python train.py --train_examples=145000 --horizontal_flip=true --layer_scale_init=1.0 --slots_per_expert=2 --projector_hidden=1024 --max_precond_dim=1536 --adamw_lr_other_params=0.00074 --final_lr_fraction=0
Rows from block 8, named by matrix and row number. Rows with one number belong to one attention dimension. Each number is 200 + 30 x the weight over its row's rms, rounded and kept within 0 to 999. All counts start at 0. After the name is the row's rms in percent of the matrix's.
# q: window attention query, key and value (stacked) (model.blocks.8.attn.qkv.weight, 576x192, the q third), inputs 128-191
# k: window attention query, key and value (stacked) (model.blocks.8.attn.qkv.weight, 576x192, the k third), inputs 128-191
q.24,095,183,187,206,220,179,160,201,191,169,190,238,208,206,245,233,194,201,191,193,224,184,215,155,187,172,228,197,174,217,152,273,270,171,184,233,168,224,151,175,207,140,169,220,213,215,204,182,213,154,233,206,196,174,267,225,191,268,222,203,257,199,204,247,206
q.25,104,200,197,222,222,185,240,163,227,243,233,201,176,190,208,164,147,264,215,224,214,241,163,193,186,195,218,168,210,155,178,261,245,210,219,163,204,180,184,207,153,194,195,245,168,174,186,172,163,190,232,129,185,241,151,201,199,146,218,217,185,149,151,201,228
q.26,099,199,200,211,198,178,188,188,279,129,214,183,163,214,159,230,191,171,214,161,198,210,235,177,211,193,189,159,196,190,171,264,190,230,158,244,151,197,209,186,227,171,221,213,200,154,189,241,138,203,175,199,188,200,211,187,255,265,215,186,179,211,257,225,145
q.27,093,198,195,186,219,201,153,184,222,211,191,216,190,183,216,182,224,190,239,221,249,139,158,178,159,224,223,151,167,137,239,191,182,160,202,196,204,183,230,233,190,233,233,231,194,218,218,241,166,225,212,182,197,191,261,238,213,208,203,201,202,219,145,198,277
q.28,097,252,211,211,163,164,195,190,165,186,189,198,158,224,160,189,196,249,222,218,204,248,169,255,184,169,166,193,178,201,226,216,213,196,171,199,186,149,164,173,245,161,204,188,185,217,195,297,213,156,207,157,143,214,172,196,177,285,231,240,217,169,196,194,190
q.29,100,237,146,205,213,175,235,196,179,177,210,210,215,128,196,203,205,215,190,210,239,237,175,248,229,224,210,237,323,168,209,207,257,195,150,183,235,224,213,209,153,244,206,207,256,171,203,266,205,173,227,215,175,176,227,192,244,197,227,205,236,217,201,252,187
q.30,110,205,204,183,185,222,185,177,223,187,198,153,240,230,239,245,217,155,179,203,146,240,175,174,221,157,140,169,137,176,203,182,176,236,183,189,207,223,171,255,194,227,155,216,180,178,229,220,199,203,253,240,182,188,158,198,212,117,216,133,160,214,207,184,113
q.31,092,309,174,213,185,184,244,239,172,190,183,207,192,169,187,207,208,156,215,200,248,175,227,233,224,227,194,268,208,200,192,189,152,197,212,234,183,194,217,271,137,214,184,198,225,201,205,249,208,144,219,212,177,232,196,279,251,142,187,216,186,238,210,194,194
q.32,098,211,193,144,204,159,223,216,211,225,128,214,242,211,226,204,194,205,211,193,159,252,132,237,211,218,176,189,251,144,173,210,263,194,169,204,276,183,197,136,177,211,218,173,171,193,190,224,191,202,207,267,229,197,168,158,255,187,218,220,193,186,173,220,151
q.33,108,195,199,218,180,228,169,279,204,146,230,198,275,233,182,196,191,164,190,174,159,209,250,244,193,208,157,265,221,149,248,224,203,177,195,159,201,215,222,215,159,166,202,213,190,170,210,210,223,189,250,262,197,191,186,171,167,187,214,197,242,184,193,154,263
q.34,094,248,240,195,169,233,237,150,189,174,125,159,232,173,207,258,216,172,173,239,230,233,186,214,174,273,197,229,172,190,194,174,184,216,186,212,175,206,155,239,181,226,209,241,195,203,148,165,177,205,183,196,193,172,260,171,207,149,153,193,147,195,227,150,165
q.35,103,198,180,153,206,193,193,205,185,162,182,168,208,188,232,230,181,223,191,174,184,234,158,213,161,227,191,208,220,194,182,264,216,175,181,190,174,239,173,165,189,206,214,188,227,203,216,217,215,244,254,204,194,114,198,212,205,223,233,215,188,166,195,180,148
q.36,098,201,241,253,212,188,230,221,197,202,177,221,204,187,173,209,230,204,235,229,155,151,247,149,248,190,239,212,161,189,178,232,188,177,196,213,194,175,211,246,242,248,210,179,165,164,203,178,225,214,198,233,139,212,176,245,188,244,206,206,172,222,212,247,186
q.37,095,201,209,231,153,147,235,185,138,206,144,205,150,213,146,205,181,223,140,208,194,202,231,211,206,157,211,227,192,240,170,196,204,179,223,281,212,133,199,213,241,227,216,149,277,252,149,234,213,202,210,187,206,234,159,211,178,210,185,169,232,183,205,175,190
q.38,095,175,202,214,239,197,232,191,185,149,162,244,241,197,199,127,202,194,199,184,208,213,247,208,203,274,128,246,209,260,190,208,205,143,190,170,193,183,168,175,198,212,160,184,183,202,225,157,206,224,206,223,184,178,166,151,201,191,208,194,224,160,207,264,232
q.39,099,218,231,218,236,280,224,184,231,194,176,162,234,215,103,226,248,230,220,200,250,177,262,248,233,217,242,198,212,193,167,166,215,181,175,207,148,216,189,150,247,238,225,203,181,205,163,181,216,161,208,218,198,224,183,187,188,136,193,178,190,208,237,225,213
q.40,100,190,198,227,189,211,201,204,170,198,201,173,197,218,195,220,198,207,219,234,244,199,195,168,153,217,252,189,225,187,227,183,214,161,122,250,320,177,186,149,184,185,178,184,238,188,210,235,206,164,256,209,188,210,124,251,219,202,239,217,187,232,208,233,196
q.41,104,139,227,194,195,190,185,196,225,191,213,207,208,215,229,187,205,201,196,107,186,219,236,172,219,161,165,168,184,211,198,192,184,239,235,164,206,245,186,189,179,170,204,187,176,146,226,131,184,231,181,207,183,252,203,214,162,176,193,173,166,200,178,130,222
q.42,094,218,183,158,165,207,176,182,176,208,157,205,214,184,270,189,241,215,197,211,133,154,241,192,159,168,196,193,253,205,212,203,171,276,231,223,158,227,208,190,217,231,187,213,242,214,188,191,185,215,170,152,179,266,163,239,206,222,200,187,245,222,221,198,241
q.43,098,238,183,188,240,235,203,275,182,176,177,219,146,204,178,131,246,213,231,242,260,193,169,209,204,221,272,176,183,179,196,198,252,208,201,169,174,178,171,229,205,184,175,179,196,230,184,216,259,191,197,209,212,218,231,199,202,182,211,222,168,216,190,190,236
q.44,095,158,272,213,186,191,228,253,203,205,197,172,210,225,182,228,173,172,226,223,175,216,213,195,193,104,221,221,208,187,189,214,195,174,178,184,226,204,198,249,187,256,186,209,177,195,203,145,211,154,256,195,176,162,189,204,220,197,206,199,172,255,175,177,182
q.45,106,137,168,169,210,253,160,214,175,160,253,188,202,216,195,212,241,180,191,232,215,193,221,206,142,221,221,237,177,213,189,203,161,128,221,222,145,240,168,205,176,218,192,216,168,226,219,175,223,211,210,214,211,150,193,269,211,139,215,177,198,203,207,198,197
q.46,104,181,187,206,198,256,192,188,209,200,258,178,179,173,162,233,190,169,173,194,225,215,265,236,213,211,194,162,171,184,183,208,206,263,232,199,268,224,167,183,174,222,212,148,150,189,214,197,207,140,226,180,191,245,199,200,206,124,190,175,207,233,208,157,166
q.47,097,227,199,226,288,190,277,186,256,194,186,183,144,182,152,149,218,155,205,160,253,182,192,179,219,157,184,215,242,241,175,221,185,201,203,175,167,206,258,193,192,209,254,199,204,205,232,142,249,224,173,199,214,217,208,198,245,178,220,196,217,227,191,186,202
q.48,096,238,185,152,197,226,166,212,222,247,192,220,195,165,176,161,174,238,161,245,197,229,186,261,183,244,219,280,166,123,214,246,203,238,218,204,177,224,193,172,237,167,226,211,202,184,176,219,218,156,206,233,178,199,207,192,222,246,181,241,241,173,188,224,170
q.49,101,200,201,223,191,195,141,183,218,108,219,201,197,225,232,203,223,178,207,166,168,200,217,173,167,213,160,158,261,155,199,194,200,240,178,162,254,207,162,190,147,236,148,188,265,232,204,166,161,224,247,226,154,199,197,191,211,211,260,203,249,167,188,215,155
q.50,107,129,243,197,176,279,203,188,191,178,201,176,152,260,193,194,184,198,188,201,177,266,226,262,219,149,237,216,180,178,193,203,158,187,178,169,199,255,236,228,225,223,205,163,167,178,178,247,181,228,141,210,196,223,190,154,225,186,247,178,200,230,202,150,156
q.51,098,175,207,241,220,227,127,215,208,219,228,216,192,184,219,210,198,176,161,214,172,199,218,203,224,196,252,227,231,220,121,237,213,224,249,215,188,202,180,184,203,221,215,169,189,174,155,215,214,167,182,197,229,186,145,226,196,222,160,240,199,175,210,222,153
q.52,094,195,225,205,197,201,195,214,266,189,240,199,131,187,262,138,187,226,205,162,189,188,134,194,212,164,240,194,187,210,179,240,164,174,220,178,152,223,171,209,209,194,258,188,187,186,134,190,181,217,194,208,219,209,217,186,160,218,191,206,214,189,223,212,201
q.53,095,250,150,193,175,159,190,239,227,201,224,204,161,185,211,230,205,179,160,217,215,182,211,222,217,195,186,230,236,137,206,170,167,216,207,180,256,176,214,211,190,157,205,205,258,179,236,169,217,208,189,193,212,170,236,198,188,211,176,178,159,197,241,162,189
q.54,092,180,212,194,146,270,173,205,161,136,264,181,208,261,206,148,206,180,207,197,203,191,184,238,215,221,243,193,205,196,213,179,195,209,207,126,201,156,202,173,176,151,207,179,143,209,190,171,169,185,198,173,181,159,237,225,146,202,156,218,176,222,228,165,229
q.55,108,236,157,241,171,220,142,259,195,222,199,255,240,176,193,228,214,223,225,188,150,183,117,209,171,186,194,205,221,167,262,220,198,206,146,213,244,167,245,187,179,165,167,224,190,208,161,182,133,180,217,218,237,178,242,162,182,195,219,227,193,196,229,165,226
q.56,105,200,222,198,169,206,205,183,208,153,132,213,254,186,233,159,146,195,186,187,182,208,171,198,170,207,216,238,245,201,214,218,175,182,232,150,191,225,216,174,207,180,237,207,230,213,290,204,200,255,169,240,191,166,251,207,263,192,231,168,152,197,234,243,174
q.57,100,204,147,258,244,172,189,193,165,205,196,244,195,191,178,162,204,226,195,193,163,162,210,176,188,213,173,214,157,183,214,193,232,186,202,199,205,136,186,239,238,149,147,163,269,220,232,179,187,220,202,172,174,201,188,217,139,205,196,221,231,140,145,196,257
q.58,095,175,231,245,207,227,244,198,220,214,159,167,176,219,239,189,223,216,204,205,176,187,219,193,149,212,148,142,138,218,200,217,227,152,191,285,181,204,220,186,214,201,184,174,179,197,209,195,161,202,222,223,231,228,205,253,204,213,200,138,203,186,252,227,197
q.59,103,208,152,190,235,169,180,182,247,185,196,225,187,180,169,220,223,182,222,206,184,199,231,176,198,242,214,198,174,211,160,180,297,254,157,278,213,219,200,212,240,255,236,203,268,269,195,217,192,176,275,174,222,233,179,212,192,194,220,195,206,190,149,199,200
q.60,095,194,189,190,212,180,214,234,147,231,145,206,236,226,167,224,200,242,266,193,142,169,197,186,254,177,231,186,211,181,205,188,229,218,234,245,180,178,208,197,209,183,195,258,222,164,182,224,190,193,155,176,173,183,184,222,229,181,180,212,216,207,215,194,190
q.61,100,207,207,219,189,189,209,233,197,247,205,185,173,208,235,218,288,233,244,195,190,182,206,245,162,205,252,184,149,177,235,204,212,184,195,196,224,198,168,200,164,183,134,241,208,190,191,161,205,201,212,215,160,140,222,181,206,241,250,223,226,205,198,199,213
q.62,098,193,198,229,173,216,188,224,245,193,296,273,228,181,186,241,263,218,249,205,239,223,247,161,217,216,171,226,152,179,223,183,159,232,251,226,194,157,181,209,187,188,255,221,219,180,221,216,200,215,204,208,220,241,195,214,195,199,187,212,192,218,172,183,235
q.63,109,158,278,242,188,200,172,202,242,202,244,195,208,231,251,187,194,213,172,170,174,206,231,195,169,148,206,185,208,220,207,196,210,203,210,221,185,221,212,176,150,235,206,185,198,193,193,193,121,184,181,235,182,180,223,150,195,214,239,223,164,189,178,167,198
q.64,099,202,203,204,150,190,171,220,227,157,197,155,220,198,181,165,225,161,201,172,206,238,240,190,211,211,177,209,237,177,175,271,213,205,191,195,222,198,213,156,195,191,167,197,201,240,195,211,181,250,179,220,188,222,231,201,166,158,176,172,191,253,163,204,175
q.65,093,181,204,259,225,217,222,163,222,237,196,204,140,212,171,207,236,175,164,165,164,165,284,189,200,201,249,184,199,199,229,222,220,209,236,228,171,160,235,243,224,154,181,187,207,250,199,222,157,177,176,237,267,198,199,210,193,200,208,206,275,240,217,179,175
q.66,093,228,162,212,231,229,205,208,195,226,204,187,217,170,208,137,213,179,196,194,204,200,265,179,233,154,213,230,184,175,214,177,173,229,241,158,210,191,186,258,223,214,180,148,193,202,172,208,217,190,244,206,180,257,184,145,104,132,201,166,180,176,233,160,228
q.67,106,255,188,217,214,219,224,167,236,193,177,195,230,204,176,233,177,222,215,196,261,219,195,187,183,185,175,224,184,187,206,169,181,216,211,268,173,247,216,166,196,158,196,183,227,200,185,213,200,219,242,181,178,243,260,207,215,194,149,200,153,208,286,230,207
q.68,085,162,206,205,162,175,268,214,190,196,189,172,191,163,150,205,181,212,194,162,180,240,143,212,192,251,224,156,162,170,244,226,154,236,164,161,242,179,173,195,228,172,189,186,211,186,207,179,221,166,211,236,222,210,209,209,247,208,228,194,186,210,241,188,183
q.69,093,250,216,190,202,210,141,135,248,221,220,181,202,143,188,197,217,187,183,197,169,225,196,172,222,220,145,138,188,178,161,132,208,169,170,181,196,177,220,231,206,160,206,226,217,194,251,219,154,198,254,226,172,200,206,208,171,186,210,252,132,248,186,153,214
q.70,098,188,213,165,179,213,223,259,179,213,191,167,173,197,252,232,140,153,252,214,175,184,244,220,212,251,189,212,200,244,225,232,215,246,218,220,225,216,209,224,218,157,198,168,152,201,179,149,207,250,173,178,214,221,198,181,188,148,227,157,202,165,247,269,203
q.71,103,242,219,223,240,187,198,214,244,226,224,300,206,204,236,247,247,193,170,234,181,228,232,181,231,166,192,181,164,199,226,224,197,220,209,192,221,246,208,145,166,177,170,174,219,222,215,197,191,136,213,205,149,177,189,172,209,175,180,224,185,232,172,211,236
q.72,093,202,191,224,244,266,170,189,188,158,228,225,190,196,177,213,187,182,206,146,258,181,200,192,185,187,172,166,176,263,203,165,203,203,190,263,239,225,199,213,178,177,205,177,227,231,254,179,187,227,167,211,209,184,191,197,222,208,213,167,92,182,181,224,182
q.73,103,237,239,209,206,241,210,167,259,177,212,217,201,207,234,225,217,232,167,202,215,180,243,244,223,173,240,186,241,107,164,180,180,182,182,203,225,156,213,237,212,220,220,238,220,229,219,189,194,176,164,234,218,138,151,172,167,227,175,211,139,225,197,203,161
q.74,101,213,243,138,223,214,222,211,232,198,199,218,211,178,241,207,197,189,187,214,185,199,226,240,214,187,213,174,224,173,140,221,191,227,225,182,252,192,238,207,204,196,193,231,211,222,198,239,239,211,178,221,229,217,208,228,221,217,162,146,209,225,203,202,220
q.75,099,230,213,230,220,196,211,247,189,239,175,194,229,209,210,196,209,173,218,158,182,223,259,163,234,190,201,136,243,203,191,232,219,164,182,217,260,198,166,210,194,173,230,131,223,246,279,212,265,209,234,182,178,176,195,215,188,203,202,185,224,245,195,150,190
k.24,100,179,179,242,194,226,213,193,211,210,203,204,231,203,170,187,173,280,201,230,153,171,170,188,188,226,219,152,268,163,227,219,183,288,203,139,181,216,185,223,196,245,195,141,212,185,244,267,157,222,188,216,204,231,162,203,158,228,167,219,225,208,208,191,221
k.25,100,231,211,195,189,163,164,221,250,206,212,199,194,175,136,215,203,224,200,167,202,281,200,184,303,227,171,210,207,205,178,251,210,193,188,193,184,177,175,200,228,241,218,224,138,230,243,245,151,158,146,174,200,167,172,187,132,235,157,246,171,180,177,192,156
k.26,102,224,211,245,197,228,199,216,160,168,223,221,173,179,226,171,171,185,183,214,157,137,176,203,204,205,257,203,228,149,210,206,214,233,215,180,172,247,207,220,215,167,211,178,205,188,189,243,279,188,256,166,181,174,215,162,178,172,202,201,181,165,232,251,192
k.27,096,197,164,216,220,178,211,177,182,183,187,220,189,221,138,217,193,225,190,259,221,158,192,221,185,197,198,243,169,194,202,235,201,213,177,221,235,233,159,183,224,204,192,177,214,198,280,185,228,218,225,130,199,219,213,239,245,216,177,175,216,182,240,201,242
k.28,096,201,189,199,170,191,199,242,135,209,208,259,198,177,195,217,191,198,207,198,146,230,164,177,218,256,203,166,213,193,199,181,194,156,194,236,213,175,152,222,229,213,215,164,225,207,180,202,248,210,130,210,194,229,221,193,145,227,170,215,281,159,204,228,168
k.29,087,162,203,210,193,164,220,205,218,246,204,252,255,206,235,205,206,163,157,162,230,206,200,209,239,157,229,229,219,235,197,229,152,110,189,184,216,181,175,163,171,174,182,176,193,185,211,218,223,193,205,205,200,161,228,193,253,212,225,221,219,218,202,169,206
k.30,117,270,181,252,153,222,221,173,212,178,217,171,200,270,177,213,168,188,200,223,229,183,206,170,174,198,222,171,210,192,212,159,226,266,260,198,187,184,193,158,169,219,162,184,210,193,222,171,163,233,239,188,209,229,217,214,210,181,241,196,155,170,186,187,240
k.31,102,218,167,220,172,164,175,199,175,205,213,236,164,199,220,189,210,193,224,226,257,137,222,198,234,191,198,210,208,219,178,226,169,141,215,199,156,147,246,176,215,182,182,223,193,217,231,151,207,211,223,172,170,215,217,184,212,208,250,222,239,207,255,155,216
k.32,101,116,181,177,227,246,180,162,171,232,214,204,215,238,189,177,216,163,137,139,135,204,191,199,171,217,213,198,228,180,197,176,190,135,253,168,221,200,161,190,271,199,202,170,220,199,219,202,181,216,219,187,154,169,234,191,200,220,258,259,192,242,197,159,214
k.33,103,215,249,160,223,211,136,166,186,216,242,242,206,211,191,196,157,175,186,180,173,214,219,215,152,174,147,194,189,224,196,257,214,187,257,139,179,200,198,223,225,109,199,188,189,200,217,138,214,126,210,218,242,216,191,158,212,205,230,239,192,181,201,205,243
k.34,090,187,155,185,254,155,174,241,159,154,235,176,266,195,187,201,205,234,227,215,216,165,242,181,166,203,217,209,170,226,170,216,221,245,236,201,261,139,243,151,245,200,164,220,150,178,162,224,181,229,154,205,199,164,187,210,148,170,183,247,253,219,255,191,218
k.35,101,213,190,242,235,172,200,224,217,193,225,222,186,249,168,259,218,147,141,245,165,246,206,229,225,197,214,164,221,183,216,182,216,116,233,199,197,223,165,203,223,185,191,200,216,202,216,215,194,214,177,201,193,242,188,172,206,194,185,181,179,184,257,212,196
k.36,107,182,193,188,209,241,251,179,190,193,181,162,159,208,232,195,166,171,174,199,158,231,192,229,251,150,172,158,197,204,220,195,244,218,202,147,152,171,221,240,274,202,226,200,134,200,147,235,187,223,235,212,236,218,202,108,207,223,179,203,207,161,246,210,201
k.37,103,162,188,201,234,184,202,204,193,220,193,172,216,189,224,189,222,225,203,147,235,181,132,144,161,259,209,180,211,193,148,196,193,173,174,229,193,210,193,199,186,245,161,252,182,211,217,212,237,194,193,175,210,152,188,199,204,195,169,129,225,153,269,244,138
k.38,099,212,197,147,231,194,198,183,203,204,218,231,173,182,208,149,204,167,212,124,154,181,264,159,196,183,205,185,244,166,211,202,213,163,220,231,150,249,131,215,195,249,204,151,202,200,220,189,217,172,207,163,191,156,193,165,194,215,249,223,217,186,152,161,196
k.39,097,188,209,181,249,159,199,218,178,225,198,184,250,179,115,158,205,137,202,234,178,170,228,145,193,170,185,182,239,216,204,205,191,180,230,184,115,171,177,129,237,187,180,241,202,195,196,211,183,197,180,219,189,157,215,190,241,173,169,237,177,185,197,202,221
k.40,115,202,177,187,155,189,260,134,177,202,224,192,133,210,222,176,227,212,182,198,225,229,181,220,162,185,147,275,156,229,241,168,149,210,179,178,202,181,254,145,177,168,206,199,225,127,177,187,200,165,226,167,152,188,203,165,209,164,152,200,165,226,199,245,246
k.41,112,243,262,213,221,266,190,207,193,188,196,195,284,183,224,211,213,165,171,192,198,200,216,217,199,173,248,186,217,185,240,211,235,187,177,238,212,166,188,212,250,246,250,217,199,199,137,186,163,156,201,245,182,189,211,215,180,198,231,236,261,146,224,200,189
k.42,095,181,205,227,211,206,214,177,187,182,186,241,159,179,222,200,160,182,216,163,219,253,232,185,204,198,178,224,198,208,169,182,191,254,229,169,167,144,144,234,161,165,205,241,204,192,198,170,214,242,197,225,167,224,257,200,187,206,186,173,160,227,223,212,238
k.43,101,203,194,236,253,142,197,182,272,224,182,199,182,280,203,204,215,188,234,228,184,223,196,145,192,151,186,230,205,196,198,209,196,223,180,141,154,216,211,247,182,216,214,235,242,234,163,186,211,196,229,238,190,230,198,190,214,200,166,198,200,174,197,196,234
k.44,088,169,165,193,238,201,209,261,167,183,160,218,192,240,188,130,202,215,219,175,201,220,206,203,209,183,170,193,256,203,218,199,184,150,197,217,261,185,206,193,216,194,221,189,275,150,154,201,197,167,231,159,221,214,222,165,193,209,206,218,187,173,261,227,210
k.45,110,194,148,211,227,152,149,234,240,258,194,176,161,218,232,203,165,216,186,245,239,208,208,214,257,166,207,184,227,159,156,182,216,207,243,176,182,235,261,189,190,154,177,198,195,171,156,189,246,199,237,212,225,241,181,164,221,181,165,190,186,171,225,211,194
k.46,102,250,252,173,227,222,133,239,165,211,208,256,213,193,215,139,229,204,237,217,224,202,208,178,200,257,185,212,224,200,208,188,214,168,141,250,195,206,219,178,223,168,174,184,249,212,207,172,174,165,180,207,241,229,209,205,212,191,170,231,227,204,230,220,215
k.47,092,211,151,215,204,184,154,220,165,234,219,244,235,185,148,206,174,145,178,141,224,173,205,171,198,211,195,200,220,252,189,174,160,146,200,214,210,188,193,206,213,289,166,210,277,204,235,236,162,190,220,204,183,159,226,186,197,237,228,186,227,235,173,191,226
k.48,096,236,237,211,232,156,158,126,241,184,260,180,195,215,242,209,199,195,201,205,181,146,175,191,142,232,248,193,189,167,170,174,223,181,217,237,197,186,239,193,196,169,204,235,186,176,254,126,153,208,137,176,182,190,186,223,193,196,215,236,231,180,198,220,198
k.49,107,209,124,183,205,201,195,225,199,218,182,242,194,233,228,211,166,214,202,148,203,206,221,205,268,239,209,188,144,187,224,236,143,180,212,175,222,171,162,171,192,194,209,218,202,176,202,185,187,234,205,209,148,255,151,186,185,146,234,204,208,231,204,269,215
k.50,102,183,221,211,165,245,202,207,167,239,220,238,210,174,239,224,224,244,182,216,183,203,199,231,219,183,189,231,257,204,227,224,222,154,241,225,239,164,284,203,205,170,200,179,176,197,212,171,193,203,189,191,244,207,201,117,167,176,174,221,193,237,218,202,234
k.51,089,137,225,189,187,215,144,220,168,215,166,178,169,191,235,186,213,176,235,151,199,187,191,213,146,180,156,195,201,174,214,226,182,216,201,192,203,209,152,184,209,188,182,177,164,200,154,162,179,226,152,219,200,190,220,275,226,178,237,258,150,172,202,208,220
k.52,090,162,224,260,178,162,214,270,213,209,209,208,228,215,212,204,220,198,188,226,236,205,192,138,253,217,210,213,193,246,199,181,230,163,253,187,201,175,202,155,168,210,184,238,196,246,236,169,265,245,248,210,220,223,186,191,183,206,178,181,256,211,160,219,199
k.53,108,225,223,154,219,212,199,208,206,222,168,239,227,210,240,159,212,173,202,208,168,213,243,202,165,187,195,197,158,209,227,168,211,228,244,190,191,154,220,215,200,204,188,169,192,201,180,166,159,197,212,250,242,251,157,174,127,150,157,177,235,200,260,229,198
k.54,104,232,185,192,213,141,200,203,220,216,208,145,209,175,219,245,186,210,201,257,244,177,228,223,141,216,241,200,172,172,176,206,225,213,205,203,216,212,262,165,188,225,219,174,209,148,257,151,216,216,199,231,222,219,155,198,245,168,181,232,280,155,216,222,220
k.55,104,228,149,166,189,191,235,179,218,203,193,169,195,214,246,183,158,214,219,197,147,164,146,213,181,243,176,228,213,226,158,276,176,228,235,149,208,217,151,219,156,162,174,222,251,183,211,117,218,205,204,200,228,234,169,211,230,212,222,185,197,216,153,195,175
k.56,113,232,152,228,207,182,189,239,150,181,220,212,178,162,219,216,149,230,203,157,135,144,232,230,257,188,167,194,185,143,240,185,179,211,219,262,236,177,203,167,210,161,194,190,216,185,175,221,237,210,208,237,201,201,217,258,247,197,239,195,247,178,200,174,270
k.57,105,229,208,164,218,229,260,172,252,183,223,204,182,148,244,218,178,220,239,188,204,144,261,166,191,225,178,203,201,198,207,211,178,220,135,211,224,176,225,211,178,177,227,219,184,199,208,162,175,169,204,240,274,194,220,193,220,250,206,150,198,179,209,201,174
k.58,092,243,159,236,217,195,171,218,194,237,163,181,193,179,281,214,143,199,206,151,213,170,228,219,174,193,199,221,190,192,230,196,191,240,215,189,163,100,207,188,217,208,188,211,177,224,234,264,172,221,205,227,170,127,220,208,181,190,199,251,179,175,215,224,202
k.59,096,231,190,171,188,173,186,179,195,216,169,196,173,195,175,229,231,183,202,189,251,230,206,192,255,218,223,215,243,208,201,211,199,209,168,206,149,256,214,246,223,199,192,191,240,142,234,189,166,190,251,212,178,186,184,167,186,231,193,200,189,136,199,236,165
k.60,103,221,241,142,190,226,183,245,217,235,195,223,173,151,168,193,192,162,180,205,214,255,169,211,199,218,234,180,179,218,250,229,191,161,142,209,212,228,203,225,267,193,233,195,249,283,231,198,217,172,189,262,218,194,220,221,179,249,223,219,188,186,195,197,232
k.61,097,194,221,195,170,214,227,177,222,235,239,187,258,234,198,209,183,213,212,264,165,190,212,259,278,198,187,215,145,211,178,194,172,241,171,180,218,210,216,152,170,181,177,226,173,212,214,170,222,201,157,194,215,182,183,147,209,199,191,186,167,182,175,212,219
k.62,102,238,306,184,204,203,228,235,199,169,227,236,190,233,209,222,191,155,178,230,198,192,180,235,228,152,205,217,176,221,194,224,218,197,177,194,207,244,246,221,179,217,228,248,179,190,178,225,175,155,217,177,220,227,213,152,183,239,214,200,279,187,188,190,161
k.63,099,188,188,201,198,182,190,196,166,173,166,211,176,230,160,216,212,117,185,177,229,179,216,191,242,229,209,200,182,200,136,285,229,189,199,93,206,198,225,154,182,215,191,200,267,198,164,172,188,188,265,203,147,202,176,190,158,183,190,206,219,232,214,194,246
k.64,098,190,228,199,213,182,229,211,197,204,154,223,166,233,208,212,191,205,226,170,189,227,219,184,210,185,217,155,156,174,216,166,219,228,192,176,153,206,183,166,118,227,184,236,184,196,196,146,205,198,256,233,236,189,128,166,212,235,231,213,195,191,199,215,246
k.65,092,181,192,222,247,225,253,173,181,214,174,194,208,187,205,155,220,191,179,255,196,167,184,188,219,124,202,216,227,214,188,187,229,133,194,164,202,164,174,259,234,176,186,183,244,154,194,159,201,172,104,191,189,161,264,230,156,163,228,176,180,147,218,188,273
k.66,093,232,250,200,188,209,237,256,187,164,173,206,220,162,125,142,253,156,248,191,189,193,184,186,213,169,242,238,157,152,209,206,271,207,242,240,244,234,208,123,198,159,244,174,195,197,222,191,210,183,211,210,216,205,201,147,222,211,158,200,234,164,215,201,230
k.67,102,226,213,228,237,186,191,165,174,222,155,202,205,200,254,215,168,179,223,229,235,212,180,187,160,185,216,221,259,157,209,159,205,201,169,172,224,199,192,200,218,173,196,184,200,213,211,217,206,268,186,162,189,225,145,262,211,256,212,200,133,198,215,180,185
k.68,086,204,248,197,209,195,173,183,236,179,178,255,242,173,255,216,211,202,219,202,221,217,203,209,176,221,226,198,191,226,211,217,123,178,198,192,174,226,201,205,206,263,209,198,203,191,153,186,270,235,183,156,226,216,218,248,225,203,237,205,216,230,179,236,198
k.69,097,206,219,235,218,190,168,202,277,207,186,206,216,209,202,179,191,174,182,243,197,227,228,164,206,192,203,225,274,190,230,225,239,216,176,211,197,162,204,224,182,140,135,266,148,202,166,217,209,224,141,184,267,175,168,203,227,194,264,237,267,131,202,171,225
k.70,093,243,150,186,225,186,187,158,144,206,228,217,205,211,234,186,196,233,220,203,190,203,203,184,180,188,183,164,204,209,214,227,200,234,222,190,227,195,178,170,197,250,227,186,194,182,309,219,183,148,186,174,216,134,247,187,254,183,195,162,126,227,192,230,252
k.71,094,167,191,182,141,254,245,206,201,198,231,238,196,195,141,222,204,216,256,116,223,161,197,171,170,187,206,130,216,240,171,204,190,228,205,203,184,171,262,167,232,147,172,232,158,196,206,193,176,166,207,193,216,209,185,203,205,215,185,250,177,173,187,191,191
k.72,100,179,169,207,226,162,206,227,185,257,243,208,172,167,228,275,232,218,198,208,203,178,201,214,168,170,200,183,191,203,194,186,208,254,208,152,211,192,217,161,226,167,181,184,217,194,210,178,178,252,181,216,217,197,198,187,187,228,191,206,141,178,166,197,222
k.73,105,159,219,227,181,231,209,186,211,203,198,207,239,239,210,208,209,204,176,252,166,185,238,225,215,204,196,150,182,189,141,172,177,202,211,187,129,158,229,202,231,179,167,256,235,171,213,200,147,252,224,234,214,241,197,193,191,181,199,188,229,140,207,194,170
k.74,097,205,186,172,195,207,203,191,211,187,260,177,187,172,213,236,185,207,210,202,230,220,259,184,184,167,202,165,191,195,178,226,177,215,216,247,195,185,237,202,192,166,213,177,185,216,184,170,161,233,239,224,177,239,180,176,206,177,197,202,236,210,198,204,212
k.75,097,229,178,223,252,238,147,179,230,211,189,255,230,195,139,201,163,149,178,176,197,232,136,214,210,204,188,171,235,216,215,217,214,245,229,204,203,142,187,180,237,149,197,176,191,236,187,167,238,169,158,233,246,222,207,252,195,189,186,218,213,223,219,263,290